config = dict(
    encoder_expert_mlp_ratio=1,
    text_encoder_experts_per_token=2,
    grad_clip=1.0,
)
Rows from block 6 of the image encoder of a small contrastive image-text model, named by matrix and row number. Rows with one number belong to one neuron. Each number is 500 + 25 x the weight over its row's rms, rounded and kept within 0 to 999. All counts start at 0. Numbers have three digits each.
After each neuron's rows are labels from the 100 images, of 14848, where the neuron reaches its highest value: "responds to" is what is common among them. Only what is clearly more common there than usual is listed. The data: flat shapes of many kinds, plain or patterned, on busy backdrops.
# fc1: MLP up (encoder.blocks.6.mlp.fc1.weight, 384x96), inputs 48-95
# fc2: MLP down (encoder.blocks.6.mlp.fc2.weight, 96x384, transposed), outputs 48-95

fc1.89:535462498504453550482505532476507501484491539491507483504509459497508494531469479551525484501531520517504500489469489507482507523482464527538483
fc2.89:488564495499528457503440490503490526532513491490478463530470499511506473489489501498485510519488506478506472523522496529533507430488550471476521
responds to: red shape; count: five

fc1.327:494484481474490534510535511464494468498500512530486511480513505533476511482455467509495473509503490534501503494495460495497495536529544509501471
fc2.327:513526531546491473522520542477460490457473516472524495520510501512515475490520535503488495508533472493508488499453442517511513493504519510492558
responds to: ring; largest shape: ring

fc1.108:492511503480510508487516510487490515534519484556490510478559480513487515466455518491467522544527482490485536503473500531511470465498520477510496
fc2.108:484518519507520504511492507500524548471550530497525495452546485521461513478477542488509522501497514486466512451507521512492505515464540484510459
responds to: blue shape; its colour: blue

fc1.382:506506442472511518503514419464491479519500506473476545517471484483457485498513524516497529511489500493487517505475494537546475538534500486494508
fc2.382:483516472462491521490489478467519499498529506486471487534496471487506507518519543516505525505510477500485535503493509525544473537505521467475517
responds to: green shape; count: five; crescent

fc1.66:524513495516525553499529502462485509520522510526497502539471522491493454484478459493504509527506495473537497452484512504546520516533546510530469
fc2.66:494479526484513493513483512504490482520514520453505442502525485512508512488480527508467493483512548483439501524551537523482483533510491535485541
responds to: ring; largest shape: ring

fc1.246:473482476467480527473481485479498521523498457477486543475473565523498533480490490476514540510495492531455473527474483536476532455474536508475498
fc2.246:516525557554497489535499495455500528544516483533500485523518521547493498510463484464505503485525495488498489534507496538477476489478484519527543
responds to: star; largest shape: star

fc1.112:495495507551523503486512511526490494503507526446506468531465493519503503471477530472517541512481496507512493458510493487488514506541472483508492
fc2.112:507483549518551502527520541539495501464520498488516535486473504508500489516553493501534478544464507491522507464505514482558517504562519484540514
responds to: ring; largest shape: ring; count: one

fc1.373:486541474464549497456517482495540509536510522471492509523505476498500486495578517464507510515504495464495506533527503501536552460511521521507478
fc2.373:493491491458497463494459517509495513495551504487486502476471522468516548544499483503502523512460496525496470518481483537482527482512482516478513
responds to: red shape; count: five; crescent; frame

fc1.111:480499520510501520524540486503532478525501499485499508538489490546514516467529454516496494536487490503496492498509504527508529529538531460490495
fc2.111:461480531475477536478493490503516480495524494522486504532470485471531547513529466477515467531501503460505443506475480530510507490530517459489517
responds to: frame; ring; largest shape: frame

fc1.268:505529518540479487446508481518490536482496546525499461428524521516495474552451481489490494489474500499493545496515489512508505526462478560477514
fc2.268:527453498508461502500508476471465509500530489496450489544524496552512498464483472454505513495490533496458491498506495516511485498483533514517502
responds to: frame

fc1.40:504525465543456522448486510485525527523500499509494508467498525512508492548510481494510490475518503505488492438495499487520486475531480497512500
fc2.40:489487490491525495515517498494512531526444531468501490511515500551453489504486535509487504500466512498452485486549481510498510479507470560489520
responds to: bar; largest shape: bar

fc1.350:458511542525464517493525491511522460476495468538518499465538483532524487504471507491513472485511499472454456479471518490507425524520469517506463
fc2.350:482543478458501511534495526519513526540553490500471497507479516492487541517489517488467505470523567477534520538516469495516541510503530482431472
responds to: frame; count: five

fc1.361:503525525467480517467477489457465506492497502491513520448536551545524554493492537495489483493491468516502531508494493545491525523506535516521522
fc2.361:488520430468468544488545517536507491482458457531516504473449517495477494543506475511532515504522504472512499497488502518466458488548440526517513
responds to: orange shape; gear; its colour: orange; largest shape: gear

fc1.170:466518518506476498546530512542481515543554508459534494483551478499474540518493470442509486474534460440501499478505480511504538490524488481513515
fc2.170:465489490498488521498523488537466518496533459428453485499527493524480521532469441495475498494532494478480531530501506481480529471508494460505509
responds to: square

fc1.328:503504509494495509494509503494467493479521525468539494482472505510496494550476474499518515530504542491539459481501478546475456464472528513482480
fc2.328:529508510506509488539520513510476496481509497526476554504497475531537489557498512508527505531443499482503461470498471536484520481467470513488488
responds to: red shape; black shape; its colour: red; its colour: black

fc1.329:498538485476543479521503478465454517489557535488451542480526485481505502493517505515493516496497502522554543537521518526515560543537476489501485
fc2.329:461496548460526471466491500538546467509489520460490472501509509491537470551506501544474497507476477473535523510451489484508505505496491511543485
responds to: red shape

fc1.181:516486502519504493477530494485512493478528526510540472554487499483550493499559470506489495498521519531499479506488500514511525476475475479503497
fc2.181:502521484504500478562485497509446511524500485498518469507494538555441440466517466451504489516535490493454502534489494464510567497502497442498500
responds to: frame; largest shape: frame

fc1.96:521487509494521505509516547484493565494515554583555497462501568487494532458502532523512498507462498495514511483486513497497472535534491526488542
fc2.96:484482502517473534488498499476469488524481514480501490507486486509563483478495502504538489455503480488498493461498488480521521497442508489559497
responds to: triangle; largest shape: triangle

fc1.4:500476494446497524539489532522496552524487458488505490505468538533468478490503522474499496480479472485499481498484484481463532489492490540532524
fc2.4:500515506524519480489496493463507486504514479507469510539520506451524522482484443514483478528498520546452475575495514488501459519483499502505491
responds to: star; square

fc1.205:487485472484515492499491480441490500484467468459469543496493487498518516461510472515555546499495477513528476514539522497512523484513439534455497
fc2.205:514474534462550481457494501507499481504472522518508516523494492512520460528463537480464477487528502488492544482434530501515552491498534456484516
responds to: frame

fc1.232:491504454531464509482499454449467459505490535488498528522484514470513516504491505504493505491510467468515459480550455470500475426463484491509475
fc2.232:497496492492496469521457435474458516533496514512463468476512494496467469499483506466511494440559512491489507511529525506508517502442484495491494
responds to: bar; largest shape: bar

fc1.151:456528470485494505497476512524475463514488469508499515495544507489457462529519491491527488511534500520511514556507528467500483506524544499531507
fc2.151:524487523477501536479517494485492488502521512505479440491471494528549501489523492499468522496445506501502494451518488523494486486445472503520492
responds to: bar; rhombus

fc1.52:482473510477506493505479486504513488525460471515507524510451523464519576562503532485479516485515505482519516457491466497507515520507519491537485
fc2.52:508531465512513485508520517503526479490528531476497468513486508547535503516482529501484525498551534483510505527488509514506526500547475467505520
responds to: star; flower

fc1.323:503545540484495475476464508547499512484498522481497564575459503470512510465470460512465472489496492504487494534467521528511499527459520523539496
fc2.323:474492510518457489497527497509504525477470482506496491502469500537466499474523478452523473510518532505515497510479477451486482523520532520529436
responds to: yellow shape; its colour: yellow; bar

fc1.67:518495493520474492509475509517491512499482514543522483471525500523508520519456534536520478467529535490463493506444528522518454481481496523462526
fc2.67:487494529471521496472514513488473496543487525497490505534504525462495472496508449497465466497528520507507520504499439544463518538520542528509437
responds to: ring; frame; largest shape: ring

fc1.190:498496518523541531541514512500496539512516527498511519454506502510487547494518442450493504508520507458528538509486498525508536514534475522497500
fc2.190:479470494504464512428533453481462497511490517533493496540501465512504437492480506529489549463469525498517521526493526561490517456466511507470508
responds to: square; largest shape: square; triangle

fc1.201:558539530468520483539496499503500457546498483505510525515516463482496460500495524521477478480510478494547505444520512475527452499539527546451508
fc2.201:531463521506504527487472518519518499504519519474449501574507495525504496520490500494486490544490514482480489499506460491504512546482514526467518
responds to: frame; largest shape: frame; its colour: orange

fc1.105:506533500482493500488521477531529490524494547452453531464506482438511553467490515456498489494469520566507475502525508513491505525523537490511495
fc2.105:499536486468489469474522506488524472531503538463474536442469478482516527472462500486514474457490493506485488501502499511480472465523523521529485
responds to: orange shape; brown shape; count: five; ring

fc1.352:467495481463488542468489462467484488479483481478497436549486484441513466486532496503471524494465499511468486513512496504454478510484536508530499
fc2.352:479513494530482532509475484483472468499458507543522522438555500503532469461508507482512499452518528471479477505527515528523510506504480536561487
responds to: triangle; largest shape: triangle; count: one

fc1.259:527530463523458498483502506505517487474493518456469477494515521503512495478520502456508481490483510474492508501527501544519533512502526504507497
fc2.259:539463538502454476485487492477472545551462498493474530493522504515511503520515498478477551479492525459494496500509524501484444481479467533477489
responds to: yellow shape; its colour: yellow

fc1.114:485458507500499500500481557471497498455513530507471512499512536507521483505510441458525458512518519481483500544540495493466529513482464497498542
fc2.114:517477489501498506505472459459491511505500482516530485489520469467459509499495523529489509503490500499547516507536546512507494491488502500462445
responds to: green shape; count: five

fc1.49:526487505467488509536501473558506483451450519481457497482489471483484509483538528490523495500527517500507515530540495507471479526514486482478542
fc2.49:482496545542518527447485536446515521519480480490496502488548492485514510512501473507502499521470524490459497466511511513439511530499545545546487
responds to: green shape; gear

fc1.313:503492477509459511503530499468472452459494527460490502466511495483506518524480492486536461509522484525447539428492463515508482532491515504512496
fc2.313:501533531527505488489431525540488500522540491451498486570487497497497501554487503507527520461474542532493507513515515477495477515483513512513486
responds to: red shape; count: five

fc1.348:516541497495535520480495504538535507524503532525451465501511490473524545500490474486488527486524527509512490495564464518487522490515559511524530
fc2.348:511503541491507481484498530498477488453503487508485490500434525491472518504528504509488485468486533476497497559537532473461494502518527535522502
responds to: red shape; count: five; flower

fc1.233:508533478484521470512541529496496496483549482508487473524492547515498472533485511483477525510551460573501510526511478470557493530514492490475502
fc2.233:494506474524497493496498472446491459500584517499487488492447530495504500515500477461466504491513480558520510509512487496530476511517496467473477
responds to: bar; ellipse; count: two; largest shape: ellipse

fc1.298:532471477506483477516495504531510494475522521467472486508533464468492497498491451473515509519517511492438514444491517547481457487518467484468535
fc2.298:482474505567493509505461529500508550480516553528517498540512535496476497484482530520540501505547474500483462532492480532523526519488480508522510
responds to: orange shape; crescent

fc1.76:552524525523534467540517522506496488534453511485498539513476476504473483508492508475460455509520478487523509461518521477493433485516473530471511
fc2.76:507505487474532472497513490469568491490464477487517481502550564493456500471515479538513503554513504494498531511509482478518511514472523472522518
responds to: frame; largest shape: frame

fc1.167:484504465528535493491503505536551498521534486543505509501523544558499509496509495501504514506502469488490524512481544541483513505517514505518455
fc2.167:539492530466509502487449513500478486518497524493505481497482455453510492495501547496528503492480531468513465532514489527522548501462493534444534
responds to: blue shape; count: five

fc1.135:471497483510539498528508488503530500528492473567460506513520535470504461514519491527460476512511464461490480487498509522497509443500486528532484
fc2.135:515542492504485503482505477488463486469488486470535469505502477515475519494510529458523502446474530482485463534507506470500492548460479454491508
responds to: blue shape; count: five

fc1.253:518527545495476508540495522512499458520497515505521484492456519493534487471521477503494490527488473473521520514495487514521520538514460537431520
fc2.253:513495467525489485505512497479502512505485467490478512485544521509479475528487511518486559463509522466509492518493509516497471499452512474548492
responds to: square

fc1.218:492496522564479505521494520459472492480493484504550503508508498488496461548480490537503473504492504473488499461520501440505459481496475478504504
fc2.218:481600514500480475452496500483476515515468558485500495478458509493493512509509508535490472502499480481537494490475497470476528495504501494499501
responds to: orange shape; count: five; tee

fc1.362:494516481517503429523451500484490516497480466484496518470480482485535475509476474469474470487528508504495529520486487478527518454500501503486462
fc2.362:517484489515475501537509472548488512535502475489514461510507488504493529488502455481491502511459498444436479499524507539444499509503535475498447
responds to: square; largest shape: square

fc1.83:545509547480525554525496502501543514499544521500487486477491453502487519493513534482504537476502556531531484518526500501514522529504510487474554
fc2.83:558511502512494539496466513509488496483540496512497515462500443476473505478467496492515521494478527515527519520544456495511506533500492491456491
responds to: blue shape; count: five

fc1.139:506476509462467533478470487487478475454504535478495501513492484491495521505501491467518565480473516534528507542522507463513496543476494483464480
fc2.139:516496485533480521488533504509463485455478500512487492524518508498472511508511506498510484514434473486503511458496495462490472521517479494497512
responds to: blue shape; count: five